{
  "train_examples": 50862,
  "horizontal_flip": false,
  "encoder_kernel_size": 3,
  "text_encoder_norm_position": "pre",
  "text_encoder_activation": "gelu",
  "text_encoder_fused_qkv": true,
  "muon_scale": "spectral",
  "learning_rate": 0.0094,
  "momentum": 0.95,
  "nesterov": true,
  "epochs": 7.8,
  "lr_schedule": "cosine",
  "final_lr_fraction": 0.1
}
Rows from block 25 of the image encoder, named by matrix and row number. Rows with one number belong to one channel. Each number is 128 + 24 x the weight over its row's rms, rounded and kept within 0 to 255. All counts start at 0. After the name is the row's rms in percent of the matrix's.
# conv1: bottleneck pointwise conv (encoder.blocks.27.conv1.weight, 128x416x1x1), inputs 180-239
# conv2: growth 3x3 conv (encoder.blocks.27.conv2.weight, 32x128x3x3, transposed), outputs 21-27, a 3x3 kernel for each
conv1.5 088 [128  78 158  66 128 128 174 128 128 128 128 128 163 128  91 128 128 128 128  71 110 128 128 128 128  98 128 128 128 128 128 128  83 128 169 128 128 188  90 128  96 152 128 128  71 128 128 154 128 128 128 128 128 128 128 128 128 128 176 128]
conv1.6 098 [ 87 128 128 128 128 128  78  76 128  99 128 128 128 128 128 128  74 128 169 128 128 128 128 128 128 128 128 128 153 128 128 128 128  88 117 128 128 128 128 128 128 128 128 136 128 128 128 128 128 128  91 189  94 128 128 128 128 128 128 128]
conv1.7 098 [176 128 128 128  87 157 128 128 151 193 128 128 128 128  89  77  91 128 128 128 167 147  75 128 128  73  81 128  75  72  87 153  93  63 128  99 128 128 128 128 175 128 128 128 100 128 128 128 128 128  95 128 128 128 128 128  88  89  90 128]
conv1.8 103 [128 128 163 128 128 181 128 128 128 128  79 128 128 128 128 174 128 128 128 146 128 128 161  93 128 128 128 128  85  94 128 128 128 128 128 128 186 158 169 115 128  43 128 128 128 128 128 158 128 128 128 169 128 128 128 128  91 128 128 128]
conv1.9 103 [128 128 128 128 128  76  93 128 128 162 128 128 128 128 128 128 128 128 128  93  96 128 128 128 128 103 128 128 128 128 128 128 128  95 128 128 128 128 128 170 128 128 128 128 128 128 128 128  84  77 128 128 128 179 104 128 128 159 128  97]
conv1.10 099 [128 128 128 128 128 128 128 128 128 128 128 128 172 128 128  94 128 128 128 128 128 128 128 128 128 128 104 128 128 128 128 150  83 149 128 134 128 128 104 128 128 128 128 163 165 110 128 102 128 128 128 128 128 128 128 173 128  67 128 128]
conv1.11 105 [128 128 176 155 128 200  84  78 152 128 150 128 128  99 128 128 156 116 128 111 128 128 128 128 128  80 128 128 155 166 128 128 149 128 186 128 128 128 128 128  62 136 128 128 128 128 128 128 128 128 128 128 128 109 161 128  94 128 128 149]
conv1.12 113 [128 128 128 128 151 151  83 128 128  98  91 128  91 128 165 128 128 128 128 164 110 115 128 128 128 165 128 128 128 142 128 164  97 128 128 128 128 128 128 128 162  91 128 128 128  83 128 128 128 160 128 128 128 128 128 128 128 110 128  93]
conv1.13 109 [169 128 128 128 128 128 128 167 128 128 128 153 128 128 128 128 128 128 196 155 128 128 128 128  97 147 128 128 128 128 128 128 128 128 128 128 128 115  88 128 150 128 128 128 128 179  85 110  93 137 128 128 128 128 106 128  75 128 184 128]
conv1.14 092 [128 128 128 128 128 128 128 128 106 106 128 128 168 128 128 128 128 128 128 128 171 128 128 128 128 156 128 128 128 128 128 128 128 128  67 128 128 128 128 159  91 128 128  68 128 128  59 128 128 128 128 128 128 128 128 128 174 128 128 128]
conv1.15 092 [128 128 161 128 128 128 157 128 128 128 183 128 128 128 128 128 128 128 128 128 128 171 163 128 128 128 194 128 128 158 128 155 105 128 128 128 128 128 164 152 128 128 128  89 128 128 128 128 128 128 128 128 128 128 184 128 128 128 106 128]
conv1.16 094 [128 128 128  70 128 167 128 128 128 169  96 128 128 164 128 128 128 128 128 128 128 128 128 128 128 128 128 128 128 128 128 128 128 168 128 107 128 133 128 167 171  98 128 128 128 128 128 128 128 128 128 128 128 128 128  84  67 128  66  84]
conv1.17 096 [110 128 161 128  77 128 128 128  68 128 128 128 128 128  73 128 128 128 128 128 175 128 128 128 128 128 128 172 128 128 128 128  57 160 174 128 128 128 164 128 128 128 128 193 128 128  76 128 128 128 165 184 128 128  90 128 128 128 128 128]
conv1.18 097 [128 128 128 128 170 160 128 128 128 128 157 173 128 128 128 128 128 128 154  57 128 128 128 128 128 128 128 128 128 128 173 128 128 128 128 128 128 128  81 128 128 158  62 128  97 128 128 128 128 128 128  88 128 128 106 106 128 128  95 128]
conv1.19 097 [128 174 152 128 128 103 152 128 128 115 128 128 128 128 128 128 101 128 128 128 128 128 128 128 128 128 128 128 128 128 128 128  91 128 128 183 128 128 128 128 128 128 128 128 128 128 128 128 128 128 128 128 128 168 128 128 164 128 128 128]
conv1.20 093 [128 128 128 128 182 182 128 158 128 164 128  97 128 156 161 128 168 120  87 128 128 184 128 128 128 128 105 128 128 128 128 128 128  81 128 128 183 128  90 128 153 128 128 158 128 128 128 128 128 128  82 118 128 128 128 128 128 128 128 128]
conv1.21 103 [128 128  70 128 128 128  94 186 128 128 128 128 128 128 128 128 128 128  96 128 151 128  70 128 128 128 128 128 128 128 128 128 128 128 128 128 128 128 128 103 128 128 128 128 128 128 128 128 128 157 128 128 128 128 128 128 128  95 128  73]
conv1.22 109 [128 113  97 128 108  94 128 128 128  90 186 128 100 107 128 128 128 128 128 128 128 113  59 128 128 128 128 128 100 128 128 146 128 105 128 128 128 114 128 128 128 128  95 128 128 128 128 128 128 128 128 128 128 128 128 128 128 107 128 128]
conv1.23 095 [128 128 128 106  78 153 184 128 128 128 128 144 142 128 128 128 128 168 148 128 128  99 158  99 128  84 128 128 128 128 172 128 128 128 128 128 128 128 128 128 161 160 101 128 128  77 128 128 128 128 128 128 167 128 104 128 128 128 128 128]
conv1.24 103 [128 128  64 128 128 128 157 128 128 128 128 128 128 128 128 191  86 128 128 168 105 103 128 128 128 128  93 128 128 107 128 149 149 146 128 128 128 128 128  83 128 128 128 128 128 155 128 160 128 151 167 164 158 128 128 128 157 128 128 128]
conv1.25 101 [128 163 128 128 128 128 184 128 128 128 128 128 128 128 128 128 128 128 147 128 168 128 108 128 128 143 128 128 128 149 128 128 128 128  71 128  92  84 128 128 128 128 128 128 128 186 128 101 128 128 128 128 128  91 128 128 128 106 128 128]
conv1.26 105 [131 128 128 128 128 152 128 128 128 128 128 156 167  39 128 128 128 128 128  93 128 171 152 128 128 128 104 128  85 161 160 164 169 128 175 128 128 128 128 128 178 128 183 128  80 104 128 128 128 128 109 128 128 128 128 128 128 128 128 128]
conv1.27 103 [ 95 128 128 128 128 128 128  68 128 128 128  87 128 128 128 128 128 128  88 128 128 128 128 128 128 128 128 128 128 128 156 128 128 128 128  93  82 128  88 155 128 128 128 128 128 128 128 128 128 102 128 128 128 128 144 128 163 166 112 128]
conv1.28 096 [ 76 169 128 128  75 128 219 128 128 128 166 128  98 128 128 128 166 128 128 175 128 128 166 128 128 128 128 128 128 166 149 128 128 118  98 128 171  80 128 128 170 104 171  91 128 128 128 128 128 186 173 164 128 128 153 128 128 128 128 128]
conv1.29 105 [128 128 128 165 128 128 171 128  94 128 128 128 177 137 128 128 103 128  51 128 128 128 128 159 128  58 128 128 128 128 128 128 101 128 128 128 128  92  55 128 108 128 128 174 128 128 128 128 128 128 128 128 128 128 128 128 128  55 128 128]
conv1.30 102 [128 128 128 128 128  90 128 161 108 128 128 162 105 106 128 128  94 128 160 128 128 128 128 144  79 128 128 128 103 128 162 128 128 128 128 128 154 128 128 158 128 128 128 152 128  72 128  95 128 103 156 175 128 128 128 128  87 128 128 128]
conv1.31 097 [128 128 128 128 128 128 128 128 128 128 128 128  97 128 165 128 128 101 128 128  96 128 128  83 128 128 128  95 128 128 128 168 128 128 105 128 128 128 128  86 128 128  63 197 154 128 161 128 128 128 128 170 169 128 128 128 101 105 168 128]
conv1.32 105 [ 98 128 128 128 128 128 128 128 105 128 141 102 128 128 128 147 128 128 128 128 128 128 128 128 102 128 128 128 128 128 128 128  79  94 166 158 128 173 128 128  72 128 128 128 128 128 136  69 128 128 128  87 128 168 128 128 128 128 171 128]
conv1.33 092 [128 128 128 156 128 178 128 170 128 107 128 128 128 128 128 128 128 177 128  73  71 128 128 128 128 128 155 150 111 128  91 128 159 171 128 128 128 109  95 128 128 128 128 128  85 128 128  98 128 128 128 180 178 128 128  73 128 128 152 128]
conv1.34 085 [128 128 171 128 128 128 128  67 128 128 128 111 128 128 128 128  89 128 128 104 128 128 128 128 128  87 128 128  78 128 104 128 128 171 128 128 128  89 128 128 128 128 128 128 128 128 128  88 128 128 128 128 128 128  82 128 128 128 128  77]
conv1.35 101 [ 92 128 128 128 128 128 128 128 128 128 128 128 128 128 128 128 128 128  98 128 128  90  93 128 128 128 128 128 128  94 128 102 128 163  73 128 128 128 147 159 128 128 128 128  96 167 128 128 195 128 128 128 128  88  97 128 128 128 128 128]
conv1.36 104 [128 109 105 116 128 128 128 245 166 128 163 128  83  81 128 103 128 159 128 128 128 128 128 169 128 128 128  69 128 128 128 145 128 128 173 128 108 128 128 128 152  81 128 128 128 128 128 128  91 128 128 128 177 105 128  90 106 176 128 128]
conv1.37 094 [128 128 128 128  78 128 128 128 128 128 128 128 128 128 128 128 128 128 128 128 128 128 128 128 128 128 128 128 128  86 128 128  72 147 128 128 128 144 128 128 128 128 128  85 128 178 128 128 128 128 128 128 128 173 128 128 128 185 128  58]
conv1.38 103 [128 128 128 128 165 167 104 128 128 128  94 128 164 128 128 128  89 165 173 128 128 128 128 107 162 128  91  94  87 128  47 128 128 163 128 128 148 128 128 128 128  90 128 128 100 128 128 159  81 128 128 111 128 149 128  88 128 128 128 128]
conv1.39 108 [128 128 128 128 128 128 128 128 128 128 128 108 100 128 157 128 128 128 128 128 128 128 101 128 128 128 128 199  76 128 128 160 157  59 128 128 128 128 128  68 128 128 116 128  76 128 128 137 128  92 128 164 128 157 128 128 150 128 128 128]
conv1.40 103 [128 118 128 128 128 128 128 128  94 128 128 164 166  76 128 128 128  86 128 128 128 104 128 128 128 128  90 128 128 128  77 128 128  93 128 128 128 128 128 128  98  74 128 154 128 128 128 128 128 101  64 128 128 128 128 128  95 128 128 128]
conv1.41 097 [100 128 101 166 128  79 161 128 128 128 128 160 128 128 128 128 128 128  94 128 128 128 128 128 128 128 103  88 128 128 128 128 128 128  92 128 128 128 128 128 185 128 128  87 157 128 128 128 128 128 128 128 100 102 128 128 128  93 128 175]
conv1.42 081 [128 128  81 155 100 128 128 128 128  95 128 128 128 128  95 128 128  81 128 128 128 128 128 108 128 171 128 175 128 128  81 128 174 128 173 128 128  68 128 152 128 128 164 128 128 128 128 128 128 128 128 128 128 128 128 128  76 128 128 168]
conv1.43 091 [128 128 128 128 145 156 128  92 128 128 128  59 128 188 145 128  99 128 105 178 128 128 128 128 128 128 128 128 128 128 128 128 128 128 128 128 128 128 128 128 128 128 128 128 128 128 128  69 128 128 107  69 155 128 154 128 128  14 128 128]
conv1.44 098 [128 128 128 128 128 128 128 197 128 128 128 151 107 128 128 128 128 128  95 128  81 128 128 100 128 128 128 128 128  94 128 164 107 163 128 128 128 128 160 128 128 128 128 128 128 128 155  89 128 128 128 128 104 102 128  96 128 128  84 128]
conv1.45 109 [128 164 128 128 164 128 128 106 128 128 128  70 128 128 128 171  80 128 128 128 128 128 128 128 128  98 128 145 128 145  75 169 128 128  89 128 128 128 121 128 173 128 128 128 128 128 128 128  87 128 128  90 128 137 128 128 128 128 128 128]
conv1.46 089 [145 128 128 128 128 128 128 128 128 128  68 128 128 153 128 156 128 109 202 128 128 128 128  92 128 128 128 128 161 140 128 171 128 128 128 160 128 128 128 128 128  81 128 128 128 128 128 128 128 128 128 128 128 128 156 128 128 128 128 157]
conv1.47 091 [128 128 128 128 128 128 128  58  91 128 128 166 128 128 102 128 128 190 128 128 128 128 198 128  85 128 128 128 128  89 128 106 128 128 128 128 128 184  88 128 128 128 128 128 159 128 128 168 128 128 128 151 128 128 128 128  88 128 149 184]
conv1.48 097 [ 79 128 128 178 128 128 128  84 128 128 128 128 128 128 128 128 128 128 128 106 128 111 128 128 128 128 128  96 128 128 128 128 128 128 174 128 128 128 128 128 128 158 128 128 128 128 128  71 128 172  95  90 103 158 112 144 159 128 128 128]
conv1.49 108 [128  86 161 128 128 128 128 128 128 128 128 128 128 128 128 128 128 128 128 128  86 128 128 107 128 128 128 128 128 108  85 128  92 128 109 128 128 128 128 128 128 128  95 128 180  95  93 128 158  82  86 164 128 101 128 128 128 187 128 128]
conv1.50 084 [128 128 128  72 128 128 164 128 128 128 128 128 128 128 128 128 128 128  43 128 114 103 128 128 107  90 128 128 128 128 128 128 128 128 128 128 185  81 128  79 128 128 128 128 128 128 128 128 128 128 128 128 128 128  85 128 128 128 128 128]
conv1.51 105 [128 128 128  69 128 128 128 128 128  59 128 105 128 128 128 128 156 128 128 111 128 128 128  76 128 128 128 128 128 128 128 128 107 128 128 128 167 128 128 128 128 128 128  67 128 128 148  77 128 128 174 128 128 128 128 128 128 128 128 128]
conv1.52 100 [128 128 128 128 186 128 128  83 128 128 128 106 128 128 128  93 128  93 178 128  91 128 128 128 106 128 128 128  64 128 128 128 128 128 188 128 128 128 128 195 174 112 128 128 128 158  88 151 117 128 128 128 154 128 105 128  87 128 128 128]
conv1.53 099 [160 128 128 128 159 128 128 161 128 183 128 128 128 128  95 184 128 128 128 128  98 177 128 128  92 128 128  76 128 110 155 168 128 128 128 128 128 128 128 128 128 128 128 128 177  83 128 128 149 128 128 128 128 128 103 128 200 128 128 128]
conv1.54 103 [158 128 128 128 128 128 128 128 128 128 171 128 128 167 128 166 108 128 112 128 128 128  95 128 128 128 128  83 128 128 128 154 128 128  84 128 128 128 128 128 128 128 128 128 128 156 128 128 105 128  96 128 128 144 128 175 128 128 128 128]
conv1.55 105 [169 128 128 162 128 128 128 128 128 128 128 128 166 128  96  95  97 128  96 128 128 128 128  90 108 128  85 128 128 128 128  98 128 128 152 128 128  59 128 128 151 128 128 166 128 128 128 128 128 128 128 128 128  78  84 128 128 128 111 154]
conv1.56 095 [128 128 197 128 128 186 128 128 128 128 128 128 167  90 128 128 128 128 128 128 128 128 128 146 128 128 128 128 128 128 128 160 128 171 128 128 128 128 128 128 103 128 128 128 128 128 101 156 128 128 128 128  93 128 128  83 128 128 128 128]
conv1.57 111 [166 179 128 128  97 128 128 128 128 148 128 128 128 182 128 128 108 206 128 128 128 170 128 128 128 128 128 209 128 128 128 100 128 128 138  88 128 128 168 128 128 128 128 128 128 128 128 128 177  98  94 128 128 128 128 128  78  76 167 128]
conv1.58 094 [128 107 128 128 128 228 128 128 128 128 128 128 128 128 128 128 128 128 128 101 158 128 177 128 128 128 128 128 128 128 128 128  96 128 128 128 128 128 128 128 128 128 128 128 128 128  87 143 128 192 128 128 128 128 128 128 128  79 128 163]
conv2.5 094 [128  76  83 128 128  95 128 128 184  74 128 128  76 177 215 171 128 175 128 128 128 128 128 128 128 128 128 128  87 128 128 128 128 128 128 194 128 128 128  85 128 128 128 173 128 128 128 128 128 174 170 128 181 128 165  91 128 128 168 128 128 128 128]
conv2.6 105 [ 90 128 128 166 128 128 128 161 128 128  81 128 128 128 189 128 169 128 128 162 128  86 128 128 128 128  88 185 187 167 176 128 182 128 128 128 128 128 128 128  94 128 128 178 128 128 128 128 128 128 128 128 128 163 128 128 128 128 128 128  76 128 128]
conv2.7 098 [128  77 128 128 128 128 128 128 128 128  86  69 128 128 128 128  85 128 128 128  97 170 128 128 166 128 128 128 167 167 128 128  79 128 128 128 128 128 128 128 128 128 128 156 128  97 128 128 128 128  88 160 128 163 128 128 128 128 128 128 128 187 168]
conv2.8 101 [128 163  94 128  85  86 162 128 159 128 128 128 128 184 204 128 178 128 128 164 128 128 128 128 101  80 128 128 128  71 157 128 128 128 128 128 128  78 128 128 128 128 128 128 128 173 128 128 128 128 128 171 128 165 128 128 128 128 171 100 128 128 128]
conv2.9 104 [ 95 128 128  95 128 128 128  88 128  89 128 128  93 128 128 128 128 128 164 128 161 128  90 128 161 157 158  87  96 128 128 128 128 128 128 128 165 128 160 128 128 128 128 128 128 128 128  96 128 128 128 128 128 128 158 128 128 128 128 128 157  94  97]
conv2.10 100 [178 128 165 173 128 128 176 128  85 128 128  84 128 128 128  72 128 128 128 128 128  94 128 162 128  88 128 164 128 128  93 128 128 128 128 128 128 128 128 128 128 128 162 128 167 174 128  85 128 128 176 128 128 128 128 128 128  86 128 128 128 128 128]
conv2.11 093 [ 83  81  85 128 128  85 128 128 128 128  73 128 128  81 128  85 128 128  74 128 128 128 128 128 128 128  85 128 128  79 128  89 128 128 128 204 128 128 128 128 128  75 128 128 128 185 169 128 128 169 128 162 169 128 128 155 128  89 128 128 128  62 128]
conv2.12 110 [128 128  98 128 128 128 128 128 163 128 128 128 128 163 103 159 128 128 128 128 128 158 128 128 128 128 128  74  96 128  98 128 165 164 128 170 174 190 165 128 128 128 128  97 128 128 128 169 128 128 128 159 128 128 128 128 128 163 128 128 163 128  85]
conv2.13 100 [128  74 128 128 128 128 128 128 128 186 128 104 128 128 128  74 128  62 128 128 128  96 128 128 128 128 128 128 128 128 128 128 128 128 128 128 168 128 180 171 128 158 128 128 128 128 128 128 128 128 128 158 128 128 128 128 128 128  97 128 128  99 128]
conv2.14 101 [128 128 128 128 128 128 128 128 128 128 128  57 128 128 128 128  95 128 165 128 128 177 128 169 177 186 128 128 128 128 128 128 128 128 158 128  96 128 128  79 128 128 128 128 173  88 128 128  71 128 128  69  87 128 128 128 128 128 128 128 179  95 128]
conv2.15 104 [ 80  79  98 128 128 175 128 176 193  79  94 182 128 128 181 128 128 176 128 128 156 128 128 128 128 128 128 150 128 128 128 128 128 128 128 128 128 128 156 128 128 128 128 128 128 128 128 168 128 128 197 128 179 175 128  87 128 128 165 128  97 156 128]
conv2.16 095 [128  89  74 128  93 128 128 128 128  89  76 128  73 128 128 169 168 184 128 128 128  99 128 128 128 128 174 128 128  90 128 128  89 128  84 128  65  85 128 128 128 128 128 128 128 128 128 183 128 128 168 128 128 128 128 128 128 175 128 128 128 173 128]
conv2.17 096 [128  92 128 183 128 128 128 128 128 128 128 128 128 128 128 128 128 128 128 128 128 128 128 174 128 128 128 128  88  75 128 128 169 128 128 128  98 128 128 128 128 128 128 128 128 128 128 173 128 128 128 128 128 128 128 128 190 128 128 128 128 128 128]
conv2.18 087 [128 128 128 128 128 128 128 128 128 128 128 174 128 128 128 174 173 128 128 128 128 128 162  83 166 128 128 128 128 128  88  71 128 128 128 128 128 128 166 128 128 173 128 128 184 175  93 128 128 198 128 182 183 128 128 128 128 128  89  94 128  90  89]
conv2.19 099 [ 94 128 175 128 128 128 128 128  98 166 128 128 186 128 177 177 128 162 128  88  88 128 128 128  91 128 128 128 182 128 128 171 171 128 128 128 128  92 128  87 128 128 128 128  97  51 128 128 128 128 128 128 128  80 128 128 128 128 128 128 175 128 128]
conv2.20 108 [128 128 105  82 128 128 128  80  73  96 128 158 158 128  95 128  87  95 128 128 128 169 128 175 128 164 128 128 128 128 128 164 128 169 128 128 169 176 172 128 128 128 128 128 128 128 128 128 128 169 128 128 128  92 128 128 128 128 162 128 128 166 128]
conv2.21 081 [128  73 128 128 128 128 178 128 186 128 128 164 128 128 128 128 184 199 128 128 128 128  79 128 128 173 128 128 128 128 128  84 128 128 128 128 128 128 128 128 128 128 128 128  81 128 128 171 128 128 128 193 183 128 128 128 170 128 128 177 128 128 128]
conv2.22 096 [ 77 128 159 128 128 128 128 128 128 200 201 128 180 128 128 128 128 128  84 128 128 128 128  92  64 128 128 128 180 128  99 128 169 103 177 128 128 128 128 163 128 171  90 128 128 169 128 128 128 128 128 128 128 128 128 128 128  94 128 175 128 128 128]
conv2.23 107 [128 128 128 128 102  95 158 128 155 128 128 163 128 103 192 103 169 183 128  98 128 128 128 128 128  95  93 128  68  81 211 164 128 128 128 174  89 128 155 128  98 128 164 128 128 159 128 185 160 166 128 128 195 199 128 128 128 128 128 128 128  94 128]
conv2.24 103 [128 128 175 128 128 128  89 128 128 128 128 128 128  93  79 128 128 128 128 128 128 128 128 128 128 128 128 128 170 174 128 128 128 178 178 128 128 128 128 128 128 128 128  81 128 128 167 128 128 128 128 128 128 128 188 128 173 128 188 171 179 181 128]
conv2.25 092 [128 190 128  94  85 128 128 128 128  93 128 128 128 128 128 128 128  93 128 175 128 128 128 128 128 163 128 128 128 128 128 128 164 128 128 128 128 128 128 128 128 128 164  92 128  93 128 128 128 128 128 128 128 128  85 158 128  86 128  88 128 128 128]
conv2.26 087 [175 128 128 128 128  74 128 128 128 128 128 128 128 128 128 177 128 176 128 128 128 177  70 128 128 128 128 178 128 128 128 128 128  85 128 128  83 128 128  92  76 180 128 128 183 128 172 128 128 128 128 168 191 128 128 128 160 128 128 166 128 161 128]
conv2.27 089 [128 128 128 128 128 128  82  87 128 177 128 128 183 128 128  87 165  90 128 128 128 128 128 128 128 128 128 163 128 128 128 173 128 128 128 128 128 128 128 128 128 128 128 128  67 128 128  73 128 128 128  85 128 128 128 128 128  88 128 128 128 128  72]
conv2.28 110 [153 128 153 128  97 128  82 128 128 177 128 128 128 128 128 128 128 128  93  68 128  86  88 128  88 128 128  75 128 128 128 128 160 128 128 179 198 128 164 128 128  88 128  82 128 128 128 171 128  97 128 128 128  96 100 128  58 128  77 128 128  55  48]
conv2.29 106 [128  96 128 128 128 128 128 128  86 128 128 128 168  93  93 128 128  82 128 128  81  88 128 128 169 128 128 128 128 102 128 128 128 128 128 128 158 128 128 128 128 164 128 128 171 128 128  90 194 128 159 128 161 128 128 128 128 128 164 128  88 128 128]
conv2.30 109 [128 128 128 128 128 128 168 128 128 128 128 128 128 128 128 128 128  95 166 171 170 128 171 128 158 128 174 128 163 128 128 128 128 128 128 128 128 128 161 128 128 128 128  97  97 128 128 128  88 128 128 128 128 128  89 128 128  97 128 128 170 173 180]
conv2.31 108 [128 128 172 169 128 173 172 128 128 128 128 128 128 128 128 156  94 128 128 128 174 128 128 128 128 165 128 194 128 166 128 128 128  89 128 128 128 128 128 128  76 128  91 128 128 128 128 128 128 128 128 128 128 128 128 128 128 128 128 184 128 167 176]
conv2.32 107 [128 128 128  90 128 128 128 128 184 128 166 161 128 163 161 128 128 128 128 158 128 128 128 128  99  76 128  73 128  80  92 128  91 128 128 128 167 128 128 128 128 128 128  95 128  77 128 128 128 128 128  80 102 128 128 128 162 128  94 128 174 128 128]
conv2.33 094 [128 128 164 128 128  93 128 128  65 128  88 128 128 128 128 176 128 128 128 128 178 166 128 128 128 128 128 128 128 165 128 128 128 128 128 128 169  90 128 128 128 128 128  87 128  94 128 128 128  81 128  86 128 128 128 128 128 164 128 128 128  92 178]
conv2.34 119 [128 128 128  96 128 128 128 158  97  93 128 128 128 100 165 128 128 128 128  93 128 128 162 128 170 172 173 128 159 155 128 128 128 128 128  93 128  94 128 128 128 128 157 128 128 128 128 128 128 128 150 128 128  81 167 128 161 159 128 158  95 128 128]
conv2.35 103 [ 94 128  93 190 128 128 128 128 128 128 128 128 128 128 128 128 128 128 128 176 102 128 167 179 128 173 128 160 172 128 128 128 128 128  84 128 128 128 167 128 128 128 128 128  82 128 165 128 128 128 128 128  87 128 128 128  95 170 128 128  97 174 128]
conv2.36 096 [128 128 166 174 128 128 128 128 128  87 128 168 128 128 128  90 128 128 128 128  90 186 128 163 128 160 128  87 128  85 128 128 161 128 160 169 188 186 128 128 128 128 128 128 128 128 128 128 128 128 128 128 128 128 128  79 128 128 128 128 128 128 128]
conv2.37 105 [128 128  73 160 128 128 128 128 179 128 128 128  93 128 128 128 128 162 128 128 128 128 128 175 128 128 179  77 128 128 128  90 128 128 128  74  99 128 128 128 173 128 128 128  79 128 128 128 128 128 128 128 171 128 128 128 128 159 159 128 128 165 188]
conv2.38 105 [128 128 128 128 164 128 128 177 128 128 128 162 192 128 160 128 128 128  94 167  97 128 128 161 167 128 128 128 169 128 128 128 128 181 174 128 166 128 163 128 128 128 128 128 128 128 128 100 128 128 128 175 128 128 128 128 128 128 128  91 128  84  89]
conv2.39 084 [ 79 128 128 179 128 177 128 128 128 171 128  91 179 128  91 128 128 128 128 128 128 128 181 128 158 128 128 174 128 128 128 128 128 128 128 128  82 128 166 128 168 128  90 128 128 128 128 128 128 128 128 128 128 128 128 128  87 128 128 128 128 128 128]
conv2.40 108 [128 128  87 128 128 186 128 128 128  92 128 165 128 128 177 173 177 169 182 162 128 128 128 128 156 166 128 128 152 128 170 128 128 163 128 128 128 128 128 128 163 165 128 128 128  89 128 163 162 101 128 157 160 128 128 128 128 128 128 128  92 128 128]
conv2.41 103 [ 76 172 128 128 128 128  79 128 128 128 182 128 128 128 128 128 128 161 128 162 128 128 128 175 194 165 176 128 128 177 128  97 170 128 156 128 128 128  76 128 180 157 128  77 128 169 128 128 128 172  91 128 157 164 169 128 128  97 128 128 128 128 128]
conv2.42 115 [128  98 128 128 128 128  80 128 128 101 128 128 128 128 128  96 101 128 128 128  84 128 168 128 128 128 128 128 158 128  99 128 128  90  66  64 128 159 128 128  96 164  74  67  95 128 128 163 128 128 128 162 128 128 128 157 128 101 128  96 128 128 128]
conv2.43 094 [128 128 128 128 128  87 128 128 162 128 128 128 128  85 128 128  99 128 128 128 128 128 128 128 128 170 128 128 128 128  79 128 128 168  82 128 170 128 196 128 128 128 181 166 175 128 128 128 171 128 128  96 128 128 128 170 128 128  87 128  89 128  74]
conv2.44 107 [128 128 128 128 128 128 160 128 181 128  94 128 128 128 128 168 128 128 173  93 162 128 128 128 128 128 128 128 128 128 128 166 128 128 128 128 128 128 162 178 128 128 128 128 128 128  90 128 128 128  92  97 128 128 128 128 128 172 128 170 128 183 128]
conv2.45 099 [128  83 128  69 128 128  71 128 128 128  71  87  73  72 128 128 128 128 128 128 128 128 128 128 128 128 128 171 178 128 128 128 128 128 128 170 128  74 128 128 128 128 128 158 128 128 128  87  97 102 128 128 128 128 128 128 169 173 128 171 175 174 128]
conv2.46 103 [128  68  90  94 128 128 128 178 196 128 128 128  91 128 128 165 165 128 128 128 128 157 128 128 163 168 128 128 128  94 128 128 128 128  81  81 174 182 128 128 128 128 128 128 128 172 128 177 161 174 128 128 169 128  82 128  69 128 128  89 128 128  71]
conv2.47 110 [128 128  85 128  97 128 128 128 128  81 128 128 128 167 128 128 171 187 128 128 128 128 164 162 128 128 128 128 128 128 128 128  90 128 128 155 128 128 128 128 128  93 128 128 128 128 128 128 128 128 128 167 128 181 128 128 128 128 161 128 169 128 128]
conv2.48 096 [128 128 128 128 128 128 157 128  81 128 128 128 128  96 128 128 128 128 157 128  84 167  93 128 128  82 128 128 128 170  91 158 128 128 128 128 128 160 128 128 128 128  88 128 128 128 128 164 174 167 169  89  86 128 128 166 128 128 181 128 128 128 128]
conv2.49 107 [157 154 128 153 128 128  76 128 128 128 128 161 128 188 128 128 128 128 170 167 128 128  78 128  98 128 128 128 128 178 128 128 128 128 128 128 128 128 128 159 128 128 128  68 128 128 188 128 128 105 128 128 128 128 128 128 128 128 128 128 128 128 128]
conv2.50 110 [163 128 128 167 128  77 128  72 128 128 128 128 128 128  92 128  76  66 128 128 172 128 128  80  81  83 128 128 128  97 128 128 128 128 128 128 128 128 128 128 128 128 128 163 128 174 128 128 128 128 128 128 128 128  91 128 128 128 128 160 128 128 167]
conv2.51 094 [128 128 177 128 128 128 128 128 128  72  75 128 128 128 128 128 128 128 128 128 128 101 128 128 128 128 128 128 128 163 128 176 128  85 128 128 128  80 128 128 128 128 128 128 128 128 183 172 128 128 128 128 128 128 128 128 165 128 128 167 128 128 180]
conv2.52 103 [128 128 128 128  83 128 128 128 128 128 128 128 128 128  91 128 128 128 128 128 170 128 168 128 164 128 196 128 128 128 128 128 162 128  86  69 200 128 188 128 128 191 128 128 128 160 128 128 128 128 128 163 128 128 128  97  76 128  91 167 128 128 128]
conv2.53 091 [128 128  63  84 128  67 178 128 128 128 128 128 128 128 128 128 128 128 128 128  78 128 183 185 128 167 128  89 169 128  88  84 128 128 128 128  89 128 175 128 128 165 128 128 128  92 128 128 128 128 128 128 128  80 128 128 128 128 128 128 185  88 128]
conv2.54 099 [128 128 128 128 128 128 128 160 128 128 128 128 160 128  88 128 128  96 177 174 128 128 189 183 128 128 128 128 128 128 128 128 128 128 128 128  81 128 128 128  90 128 128 161 128 170 176 128 128 128 128 165 162 128 128 128 128 128 197 128 128 185 198]
conv2.55 087 [ 72 156 128 128 128 128 128 128 128 128 178  77 128 128 128 128  84  74 128 128 128 128 128 128 128 128 128 128  71 128 128 173 128  93 186 195 190 164 128 128 128 169 128 175 128 128 128 128 165 128 128  79 128 171 128 169 128 128 128 128 128  79 128]
conv2.56 093 [128  73  67 128 128 128 177 128 128 128 128 128 128 128 167 166 128 171  78 128 167 171 188 128 185 180 199 128 168 128 128  88  82  72 128  63 128  92 128 175 128 172 128  91 128 128 128 128 128 128 128 128 128  91 128 128 128  91  69 128  86 128  86]
conv2.57 096 [128 160 128 172 128 128 128  78 128 128 128 128 128  93 162 165 128 168 176 128 178 128 128 128 128 128  92 128 128 128 178 164 128 128 128 128 128 128 163  90 128 128 128 128  83  71  74 128  90  86 128 128  95 170 128 170 128 128 174 128 182 128 128]
conv2.58 108 [128 128 128 128  90 128 155 128 163 128 128 128 128 128 169 128 198 128 128 128  82 128  94 128 128 128 128 128 128 128 167  79 128 128  96 100  87 128 128 128 128 176 128 128 180 128 128 177 128 128 179 186 128 167 128  90  89 128 128 160 172 128 171]